A small CTC image transcriber, trained from scratch: norm layernorm, 295000 training examples.
Rows from block 7 of a small CTC image transcriber, named by matrix and row number. Rows with one number belong to one neuron. Each number is 128 + 32 x the weight over its row's rms, rounded and kept within 0 to 255. All counts start at 0. Numbers have three digits each.
After each neuron's rows are labels from the 100 images, of 14848, where the neuron reaches its highest value: "top examples" is what is common among them; "place" is the part of the image that holds the peak. Only what is clearly more common there than usual is listed. The data: numbers of one to four digits printed on busy colour backdrops.
# fc1: MLP up (model.blocks.7.mlp.fc1.weight, 1024x512), inputs 64-127
# fc2: MLP down (model.blocks.7.mlp.fc2.weight, 512x1024, transposed), outputs 64-127

fc1.710:152092106120135099098170107111108145120118114120136091132149170092114129111097073144099164130144127159174132137136097151206207076117083154136114095182143186138195162148092183103147087141128131
fc2.710:149082153153096136149096141162175077170150137130099146104086034118104145168114198110100208123127164038084158038183098077115166161101135115101138114095152142145120108134086106154120190121139129
top examples: the digit 9; length: two; last digit: 9; first digit: 9
place: centre; middle left

fc1.751:085148155097198101127150153153147097186108133134116146075110086122080125096122135162100176140177084115136085150119118079105144072128142097150176124140105170108121180200144160124133159117132150
fc2.751:079161182157123154139125147095111124105097138099158164137135184115157099107083142084176075118166120145111115077154084114092177123106121159111070087055175112089138082162170127125163103118143169
top examples: italic; the digit 4; the digit 7; last digit: 4
place: middle left

fc1.250:154124103128135097104067101165108142177145190139161074112137117147133045179125131131104160141104116169127084119146147147103129071113151143136111147106139167105166190068083159082120114161138124
fc2.250:172135142178098117150180167127148121118175122130127118127248130088127171119185035088157147121092116162108109126117104188184100127160184124133131063137158137107107143164156070152172121080115116
top examples: grey ink
place: middle right

fc1.342:088140152183150203126108119133136159168159142117127136093147116158142137154126124076187159161139131063074130151138099135153118124155111147111128167111075150149110118175113192128163120128135122
fc2.342:128130125124110048161123102135094135107149156103134109137158125121133134101154175127129167075138057121080121124076107119150149084115137134126154109159144158108110145133116126122103108106176145
top examples: length: four; the digit 5; the digit 8; first digit: 8
place: centre; middle left

fc1.253:100120128198117128151109139113123137093149129160116152181151102142093126135171143097169144168153090082135155093155103136113114141115119135101134056093132166168123164139125061153120118130157132
fc2.253:087145052084139121142151125194099143094124167104152087163106138178115096103144136126138089099158107152177169158126127138143120106148135108098158207151140142128120086168151141116156163113123076
top examples: the digit 5; last digit: 5; first digit: 5
place: top centre

fc1.597:123143158122101133119140073094144112121105107113208210116107103225108199121168138105125075138108160095168133168150093127047080182138090092138070127170150083123141085123118081080093130133168114
fc2.597:136177107044105106135158102202167108102098088122155120160093131141137088169106128089147123099171109092086178220203083095169066134116070112113111150107085126143129142193119069142131148115121138
top examples: the digit 4; length: three; last digit: 4; first digit: 4
place: middle left; middle right

fc1.731:069061118143162150130119117188085110146160107148104147149136155145130114161136101156135168074136136142137129123154120184099137123123135089142097156153108133161113139126124135127162084103099071
fc2.731:143107181161145078138111113140127077179091160091108135086110109109113079083167178161126156182132142112154119151143181063168136076099105108135107109159138158132144113139116182147123131116106161
top examples: the digit 4; length: three; last digit: 4
place: middle right

fc1.331:119133157128140126157211107132141186090155130105158139134102129134105084156085110113094071110098127152162130028120149112115125142123106111177107100139157149094085114108122087122143117071118111
fc2.331:199137146170125126147049131155103104156148135154154121134073108116141143083153144145146121139135139143089108174175132152136126123110109119112155118138138107173202086140167156117138176158127106
top examples: length: four; the digit 7; the digit 9; first digit: 7
place: middle left

fc1.655:114166096190134125106158096111136150101145159128081132141123181085163095139170165150126122176085108114146134139190163136124153075082169095147130098125158145124115128171150151091104086144173135
fc2.655:170152090129111164118124123087124138137125130156082153158089159183158082152133114156105112089178184119078076113138104102184140165144140153143117140169142145132058089168084060128107173115125152
top examples: length: four; the digit 4
place: centre

fc1.40:120156097095102103171111105116121122120185098123149080165166164088118136183143175132104128105066128091146168106098099120048114114159118132153170073136141043153118079148088116155126107092167137
fc2.40:095140164110164141128138156117145161106132119098102171123121108166142146133143121113102184093192159125125070147156091193072070141067136137136132155114150175123173107141166104104195097102078118
top examples: the digit 9; last digit: 9; length: two; first digit: 9
place: middle right

fc1.117:136165124129111152160193142085197120138133051091174079157137112158117134144143105107116124154113121147129164125175134090118061114140120099115204160156160118101083073087174144098147174123146111
fc2.117:128098160163123140148115154127121159112118106116032103065152159086086136121134091146097115106156151157120127108103087115125120167090150171137136111124129201149137151106101141083122084103097110
top examples: the digit 1; first digit: 1; last digit: 1
place: bottom right

fc1.33:100110128088119176151118073111076119153086101147149128138089122166158111151130036169160098156118109121136119148123163126134147127203145128077099098143106134105152127117073180146150184219202145
fc2.33:168089105151059097152104114081109120153095072112118105110189118135154145158151196128137220130126152061107158126136166098112123122127151153124157104126142119141112126157127110120126131187138110
top examples: the digit 1; length: four; serif; last digit: 1
place: middle right

fc1.129:059100164142157150092151127136171162113153156119060123099021080109126180142103130146143154115089110152142123128171071096093133186130098115060127138132100120128088085084143118163127144163081132
fc2.129:116137166137072078095127130106115117109087143178129158146114134140146133130125088143176126089131132118151175131136079133136144091182162076149107121183124113078172115119189087136129081077101094
top examples: the digit 1; length: two; the digit 7; last digit: 1
place: middle left

fc1.422:082135114154072139093146140188086136144155160177193177149087121066103144116174141117102145090148185099163072098108101098162106111142102080135133143096112154150165099102111178043122129108133138
fc2.422:177107146079109091193116138121162147141110157094083149145165127118074114133119096130102095107106150163101144198158133106100156084094098112136097077156169130129114152155131097192103136124136066
top examples: the digit 9; length: three; last digit: 9; first digit: 9
place: middle left; centre

fc1.629:181182113136172092098128144122089175122198071166065189109124175110159147146116123193126163132190156067168193136099139128120106107084155193180103148137120109119156183159111151110131161096160133
fc2.629:124128142130141179146128125138120131095166127076055112076106113173098155115095126157174071134155104091182163185071162135127145141142176178114176127156100147117049164101135125144101151129118100
top examples: the digit 1; first digit: 1; last digit: 1
place: centre; middle left

fc1.384:138146126180163076156092078130110126184122141145170137133116135095147052084141091152114154123135151188078089133101129107171078115127131117083131125102114186086072103130155133145147143112137122
fc2.384:133157092111134113100072136192148184120113163076197122153240134152111214114167124139083197111063115127126163129120174171148169162181072065110125093176159105152157131131078133079091131122145154
top examples: grey ink
place: top left

fc1.124:075119122095096169110117118098169097092167121098173070058106154156089066091120203142104095165097111095058159106109152157119115086090114154153197084108151088090123144144133151171153123047137120
fc2.124:089109091110159140082108150087154168077119137111127188183099218156180146145095109121120183062135132171080099116143095151135103184129125163121111106135136083095156183109118133145158131175126095
top examples: the digit 2; length: two; first digit: 2; last digit: 2
place: middle left; middle right

fc1.105:140142096180145088140132158136102124215158184165142152104128144127151037135105108113132144147049135083152105118080126152135127122077107112050123140075165233119097123174119138103102108125116103
fc2.105:103097141125148124119112140118141133090162093088141152126184164127148165086093116119103090104120122176141145145163134127121085113146171151148117113173103109161156184160119094114157156099137085
top examples: grey ink
place: top centre

fc1.750:088142147120138171157150159167175147159092133098157094138163192067145133178161111109106071153106134138100155090131135042128105080100174164213125176120073129142130139238128139168163134106164154
fc2.750:089122112159152110110163134175127120113131111110116183123141124126076184126107073150126103201053130158176101130149130162129118143151151106118103108108166110177099096112086109084105162073171133
top examples: the digit 2; the digit 1; last digit: 2
place: middle right

fc1.352:135140139123113110168107133146124145103179059103147181116053119122081139163110114118145092178114125133115110104166146124138194108117146152103109117164091092131097113116139104104121066096096188
fc2.352:098153137155134192204160130140132091109091125100089169120059077122184085058144117133193113098142147104122150183104078081103147170132165100159131103142128106170132098134146130106137061130132144
top examples: length: one; the digit 0; first digit: 0; last digit: 0
place: centre; middle left

fc1.715:142168132122088178120112119130136141144098169163146080098127066157118106182045087112131195108149079138114084092119113155142142107127147119064125106106121105140094147166136089186095131186113122
fc2.715:081138075097155145115129127111120128087081137127121151069140130074124124143142156073137108051150154111107097157083137109130136109073133131138158174150069142133081157129125128139101143107127133
top examples: the digit 5; first digit: 5; last digit: 5
place: middle left

fc1.152:138136094126115107154161075098144123140159096114161091122155152096153202114110069131171080086138122090107225123164101097133094102124127103121098144146136139182134158101091108104184112116135129
fc2.152:122129121118138112181147143153104122101157108070139122134096153139065073077193119026098086139110065177160133148119102028105143124118088205129115099140096096134144119090161132140113122132114081
top examples: the digit 3; length: four; last digit: 3
place: centre; middle right

fc1.344:132138147098105082155113147178105165190136223155081131148167126097184085082141090121137208115133125132108167132110170174135111091127104107153066088116083115112085069128076127131135099131166102
fc2.344:143087155116218112125104159136153150212099135134115114128086102057083153139174069163137065119124096131160146129086115143121163117070157159169095111132129126104102076152135131118099143104100143
top examples: the digit 4; the digit 1
place: centre; middle left

fc1.363:104083154159119112099127121168146126129123136079124070148021122131193121108127106086135124164162061156085079109094139156102163160082130152087125143135067158141078124129163123101111178141135068
fc2.363:140129128179142180154175099075115125127153082165142087139108133123192093146154136150104179145119176090158097129150119138137134074096148101123148145101134126181090101162130186080148098159160129
top examples: length: one; the digit 0; first digit: 0; last digit: 0
place: centre

fc1.222:109149092154122054145139106191096126151146123085086134113072185089113210129128111159113114143138193120069107129056169114095117163162119137103049162112140115147138093110120118112144132145163145
fc2.222:120098116134123103129161126074161142077127103131164140150137177146165120045111153129085153159157106112122126075148099187146173061119127072117165105147116179141092139127114145102094117116093090
top examples: the digit 8; length: four; last digit: 8; first digit: 8
place: middle right

fc1.687:151182090133176145124144103123125194138172040151197142085142171093122117083123122104164072103056130103136120086143133176166123129168111128084155151156135173102165116109133095068082162181129093
fc2.687:141109166105168146077137127102181088116145201059143094140171128097122076166146109140144083096123157071111133131143147131064162062111114135153119084137149069158117123151147118148100143170133113
top examples: first digit: 7
place: top left; middle right

fc1.758:140086154173140105154129172122098152095191138127143105116114099089101101186115164121108122058121126147129080133115115126076150106126140096113095106124120119135113135168090229216137169164120145
fc2.758:170188126075138111064150127097144147162058130129123163101139137109133100082105114105103114147121149168178047123084130161124127144143110201233113097127126137141114160119113142076178106136070197
top examples: the digit 6
place: top left

fc1.311:087087068155101102175137152129163162198137143101184143073140148147154132149142094184122217191185147140139146142129095066144089068150130122125127171172104081141099102122131151131138095101074137
fc2.311:147142107154194155101097106159095153139078099119116133081129187122100146071106155195182163136157035151167119106128156173106179085143092139175093137085111191084143145107073114163139115137083152
top examples: length: two; the digit 3; last digit: 3; first digit: 3
place: middle right

fc1.580:127137194105109037123087144169116179188146120095060103094193130105140124085087134152186122099129109138133139091123126119159142121170114112131115144137124123090136115113121156067165135115125157
fc2.580:152085089123130151146103111132171103190113094117099105161213125140124173127196148184111113124164097156109142097129120119048158124168108130145124168081102127142101151128109076123137175124086079
top examples: the digit 4; length: four
place: middle right; centre

fc1.463:096132129161125117166177120139130170049176128089133128089169126083056159111088109154104127141104125167133178104093125138121113166071102163156156127158125105107090169117081139151130117163142106
fc2.463:164132131157166182161101103144167064162134139100112063088176096104111168130150100157140149119152092139132154113110157164105108051097128148088101132084122100151086100162119170103151121082081142
top examples: length: one
place: top right; middle right

fc1.619:137165091117165088073156162153091073106153167124128161124118139133097082128125114132159148165136143155141175154174068123105139070130113138154055081078131165093079159080140157197113163050144179
fc2.619:142087112096125149156166124106141168190189121159151122124073139133100122144119184182046137118155085166111165141120149136131106163098124122116158153187159124089206109151083152109143133195113116
top examples: the digit 8; first digit: 8; last digit: 8
place: middle left; centre

fc1.470:098134124121130158117157112145120131234137166133116068113089162113135126115093146102086075139157106132129138169158134149143094155094097197147073124110188106140146118112134111065144141140177094
fc2.470:154112170139094095079136139112137076126123093074064128163148121138113168133130117164089157062072113072133131121098127154113129146161123125122120148124032138097134154104113184115102146143178129
top examples: the digit 0; first digit: 0; last digit: 0
place: middle left; centre

fc1.525:114156083149139064128149147114131123107132148139113097171214189154142100117139160161103125160108135084148164135108085175155117084121165130098106132162129113187037074092186136184156107093072124
fc2.525:125158075119181152079112106147156158212162145103113111074093141145109087096166145107171089181069130174139159102077148042163154095152159159157100129132076086097134153108115096098092140131094132
top examples: the digit 3; length: two; last digit: 3; first digit: 3
place: middle right; middle left

fc1.377:082153103113126183175084133152124074080123125158145108119177163182086218075102171167180157088075190112106127110103122138132143160077147141191144132104199097079136153161194162133148156099127142
fc2.377:095096176143071115131135157104113159160119163107166131146149115152128118095127120135115066128102116132108120144092114142124126143150129153087137117118121136088128103113145063109151070089130119
top examples: length: two; the digit 3; last digit: 3; first digit: 3
place: middle right

fc1.556:200166129131158114147071134135114104094199142168126071133069067133110138199108114124131164140139165145144098196156114129057108176135146147119150171126201066118124086148123086127130074130142096
fc2.556:129165139079152158123124184125074152035152121152148124113130112166180201170091110103122147150180147133119186121135134150102097085138094181118120127172171113094088160101104118134148137171109134
top examples: the digit 4; the digit 9; first digit: 4; last digit: 4
place: middle left

fc1.405:139110111114228118183129167125122092117126126122143090171102112148125127096143085165077173140129093172182131128081133141114137152090098138117148180170108116099129100120130137148148081152088127
fc2.405:114141176150126134182142135148171137177163130127165119152040132102227133115088147097211201106073184115072104148149160118105193112127134103138085127083140102136184188145113142117174058123128154
top examples: length: one; the digit 0; first digit: 0; last digit: 0
place: middle left

fc1.475:175064061086140099135021139105103083192167105133103190121137120093087133134109141123151153136097114143098111126162201083194101097170117141111142183160163108170133092064098132142185117174098092
fc2.475:118106085108157100111105177144143112156121122153141128146095103134110125148107154159125134117123121221101154131133090123088134167194139098112147153184166120150095101179127149084150133121151068
top examples: the digit 6; the digit 5; length: four; last digit: 6
place: middle right; middle left

fc1.173:062158130180145139125119099131148120068099165138120108051132098116122100084167099088107089138124141112154098150132102111111105131154165111146093094103146146132179089159108110146175114083139126
fc2.173:147073154119079101136192100118132097124162168148114103140118192139131066170131146151147118126154078146175104199107064139129143145090138161082119124116042119094110108145166173156075083117117171
top examples: italic; length: four; the digit 4; the digit 8
place: centre; middle right

fc1.524:139090163136108103095147141162143088124140125111132161227057100124132159082157055163120186147097140152141120115085142153109129079095126114119140090134137082104096128106169186120131088110122144
fc2.524:089134154168127111129154151108168109115117156118076116115097137185221123162158113120105140125204149129142171134113087122151153164124106133111137152104125069091104123170154064165143155122133140
top examples: length: one; the digit 0; last digit: 0; first digit: 0
place: centre; middle left

fc1.482:131131193137167159140118143132103166101175102120163105153201140146087152106098127174080151136202173143128080152098095146133111096089151119106141123186059077142130152139128126079100146090122151
fc2.482:082070146114121088095163143115111069129168088165093129149122126115134128148136144134149075117077110045108108094122070120110147127108146154129175109122110130125125091108145136113142089157144111
top examples: the digit 3; last digit: 3; first digit: 3
place: middle right

fc1.696:133128121084064109109132125185137126141135117133145160190160157147186041092049204068151163104119119129118137130165169179115112127080207126154112068141151150111105147132120151141149156108194185
fc2.696:140149111120145142164159180171106134180123103180145124134193131086155156104163088127137176139135097125105116195092114141104098132101134084146096152117186131143154111096142105128133080163194132
top examples: the digit 2; the digit 3; first digit: 3
place: middle left; centre

fc1.287:130149164186138131127178136156142179053052140104098172128165191177114056137093105134118130170136105131133134065157094105161149088108115167103145081202094103132094161129109138124165122165117139
fc2.287:103029133137166086118114152095080134209121125150081135148149067102125121093053118155127137165071121170087126111159113102110120141126144127156145178077136165093073100150124134114122075163074136
top examples: the digit 4; length: four; last digit: 4
place: top centre

fc1.128:068097138100198104165113087149107126084158102125112172137116106134080135097107144135163149133096151124156091176116134075169128177139105105125133167133130130054178112148135130140121124163111142
fc2.128:152186120135116154175114139172112116102104111113187165131123100135117172108097122123141092144146158110064148102135160120135106125130081085223132104131091083110115125130154100104144106090182123
top examples: italic; the digit 2; the digit 9
place: middle right; middle left

fc1.441:109116069123136197087181094154098103114130145167136153106147097083101143122158164072161119109085191140138197081131115154061135124118138135177083137088133165137163106171061086118121164136150158
fc2.441:102182180101129110175103134119070153196127123150153127112093121120192150129162148150137083175162081097136108098148104100119166090154114182165099110180159102147053196139134121122108100138095162
top examples: length: one
place: middle right

fc1.35:045092089116104170108141110160091105144164147170126161146081081070166129095188129099163145161123137142097106149143092145121127189144136107123148131115148108120123088112117108198119140029174134
fc2.35:077089105043078115120140051081161136101120148056113094069146069095091116122116113098101065173137130163204085149117191035131176114162081151106109115152064101129132136116137093059091148139126129
top examples: the digit 5; first digit: 5; last digit: 5
place: centre

fc1.526:098168128080154040177129156155138085115148116119104114093111087180175080148126090126095056103103117122146109171168106127128098080091160068114101169108101154158117168135126113095090154181142154
fc2.526:152117105100119149139120124134164133185150095049141152158150143158122147112138124097161144141182128043139150118129129078133152154187099132111144085152117149091104137101136151128090112108142120
top examples: italic; the digit 6; last digit: 6
place: centre

fc1.734:172211187142129124164098112090118143129150125066054113164121169109097161124118124120140122123081049116174127105151119145163166077135088197112161103124094164171137114148070139138132129093158147
fc2.734:123097203147137103097092098111115161176091113138137148100090098104064167092129179133127102115146153220120102077155109105120114133100099158135094160159183122076172100028180101174136130125174109
top examples: the digit 8; length: four; bold; first digit: 8
place: top centre

fc1.79:114113088150125109106145131168132107132087106089098141154161093050119162186109111141073088167093189117100171142179138129119174114128119097125086123147104077140131094092150135150172149155079093
fc2.79:117198107136145183158086120158174107121156146149189141126115174099065147085113153098125135152108095107121100071147110135150138156119120129122156122160113141124129134195199133148079080127127101
top examples: the digit 0; length: three; last digit: 0; first digit: 0
place: centre; middle right

fc1.416:138130105095176131113149072101135140118127143158155108151124114044084075186130130148162145167114140112139139123158160107097074147056124093123129065151117135084110102114141126127133131180188125
fc2.416:152177132132127130107111165142057153173113125121121159116102083123196111166108064132141179150120149135131175162115124117117138086123104147167066146174141120159186103164157081110137149122091131
top examples: the digit 4; length: four; first digit: 4; last digit: 4
place: centre; middle left

fc1.212:108124154165115133178164174121168141160094108139118150123164141126135171153165159071129128172090154130129133077103181162106154126115145143158136102147073141096174182125082101137123160111120123
fc2.212:163142117109078131129155112094172088074162141109109128159131154140102059141110197174165159153156151128144114129136130100125103098167133061166086120122117157145128097086143134149131094102183171
top examples: the digit 2; length: four
place: top centre

fc1.121:113142116163110093153165138165161116109151202114162134120154107070069114161122074146168123115104146128158097106102115086191107200117116130127128100132123178142111108145136110058203157130137123
fc2.121:156098139140104144123086137148131164130192117169181164092138094119115158172159159111147143149150112118154145091161149181128156146105107135126148171167138089190176154125150122169065101187063158
top examples: the digit 3; length: four; last digit: 3
place: top centre

fc1.279:137063097124104068146108078057109113129160097187166119116107097097146129106099083072146090166146144106117089139133088120163106167128091095123189119093081172109084115102139145147104065126122155
fc2.279:159178111130150106075122124123149109089100129106088148120162184165161107159102142092118100156108167155124117147187159120122090146072154112222134081152055123121066105161134090088159167048143099
top examples: length: four; the digit 1; the digit 3
place: top centre

fc1.429:149166150113136059162106081186089141166142124104162095108078140127170119112097095183134143123157059111103101086100201092167136103132133104172111149090104186078167169131077167054126141161162172
fc2.429:159050172128085169166135119108187142138084136125132162170211100087139217167139109110119136094116127181048113152131105156154118101157108151170104157125100151170172114123098146134107139134097051
top examples: grey ink
place: top left

fc1.616:158110129103148167126138111172075142129162119069164094106088134129116101189157129089101130128147145077074113074126139130194131125140120139123090064098133063139146080107194104102105145150055147
fc2.616:107098224113136150120110113171201163135163187173167156204181123086147090098160116161118134142151148108121196111124110121128112154150137071121103100161161161148144137121130095141160144143116131
top examples: last digit: 7
place: middle left

fc1.480:125112086189139150135156140091122117158107085127125135081116109133151123195121168125121102078116095136127119102116169132125150135054167159130116166137170105088117108115122105157084166097110129
fc2.480:109138120193164100140082126118099130129121107150122151051114128055089102095084084113150093123088147101217207108129086105127088172115119150140173145109135118119114121014082096098085194145147114
top examples: the digit 9; last digit: 9
place: middle right; centre

fc1.243:107130118120100158095084120108177103093148137096113099178145123115152131138178087161131078142150102135167164150122106157158050142142059147088121126067122157123110122138170162159145131192137152
fc2.243:147119104145164097185177157107064102123098073122131075071073089114099143131127187124124153130124087136108095126128114116158139109087139159085164164146214134174128167072146062161066109108128129
top examples: the digit 9; the digit 0
place: centre

fc1.32:149101162150179129079140151146135091102144106062102147127136173173124139141117134114169152143169115155087106089125101132182135161111126150151137098136100071138119166161141121123101144187171114
fc2.32:134165137154127138136094081106113151111101106148109198157169151094171108141108170099125163157061102191182163124168072142106167108108135088121080194138077152056141093182146108110133078140075050
top examples: length: one
place: middle left

fc1.590:083099155133195136108146138086106186112175117138079121130078102130126197140103160119160148150116130114187100114163218150059095135034148129139162161089114190080149124131153138090182122129129124
fc2.590:114149104142146081114078073157183086072139177164131108132078108122143093092170158134086115147075172137125155127153139117045106099132114134106133088144170173167181115143131139067139108102188157
top examples: the digit 9; first digit: 9; last digit: 9
place: middle left; middle right

fc1.514:144071133144148126128198169122130166116169145209137140132066125152136163107144187176169153122112122141099090080150189095129133104093130178091190137144125121144188154131138149064119101151132113
fc2.514:150155137176122077151108123102143154104112106097140186144147096172137129134135144111134118121135186141143120117161167133102103176157131081113122151172125124142117149163125112138172189079122096
top examples: the digit 7; length: four
place: centre; middle left

fc1.9:115135141147101175110130071064117128106153175154136087137156146055103137090129148216161102104138116134131092105062153126127106122120128128124082138112136129104118066164140157161152152077098080
fc2.9:164122131105072095103088196057081093155066098095198114126123153097098126136089108122088121099161129142107136104119142120110105140097091124087143134127154108111113205069176146152092203084169131
top examples: the digit 2; last digit: 2; first digit: 2
place: bottom right

fc1.568:086189129174118128129108163086109115153151139124132152115155185110100120168104138168130185145053152140118130157124165131168140141115142122095121105140120084145128071127155171109101169081121141
fc2.568:133167155120140135120152099153104176122139163145092165089127135140178137102179105115147152146149180099103173135061133094062133118135127082059077109150143149152125212110210111112117133168087145
top examples: length: four; the digit 4; the digit 9
place: centre; middle right

fc1.134:166090134186170144184134113151095157142136168088169156175155148158110113155103130120140189136123136136176187088119086087096140184102121139082091104142157153150084135078074105135140112141100109
fc2.134:064173093172141116198138136080095135159115081055030144057126151096136168138124055103099185108111150091122140129087103095115155104130152090101121109146078123132156144104162114119074109048105113
top examples: the digit 5; first digit: 5; last digit: 5
place: centre; middle left

fc1.458:084104147136143094138151153108173118139124107113137071139107134091162052130075162136114112144117070140141141112129094087098130101140168105149160127123120108089072121146118131122105124136107135
fc2.458:073121112095135119129169161103101159070172132131052119136089121069135175108163114091177144143154143121136120135126183172115110090135066068132150104107142068172184135154181165111104134089122133
top examples: the digit 7; first digit: 7
place: middle right; middle left

fc1.209:125084121105141132118182118097095092095155125181149119174148136067163175009105190151123136099151117145161070186152144196150134149084157112138121120121145121159123099121149160136128131115147190
fc2.209:144133154161068138129122172096165133148129152193094131155175075178170109192152076101081104113095128131089037102098093105151202157088168131145128167140128146123176078184153101089104102144122161
top examples: the digit 9; last digit: 9; first digit: 9
place: middle right; centre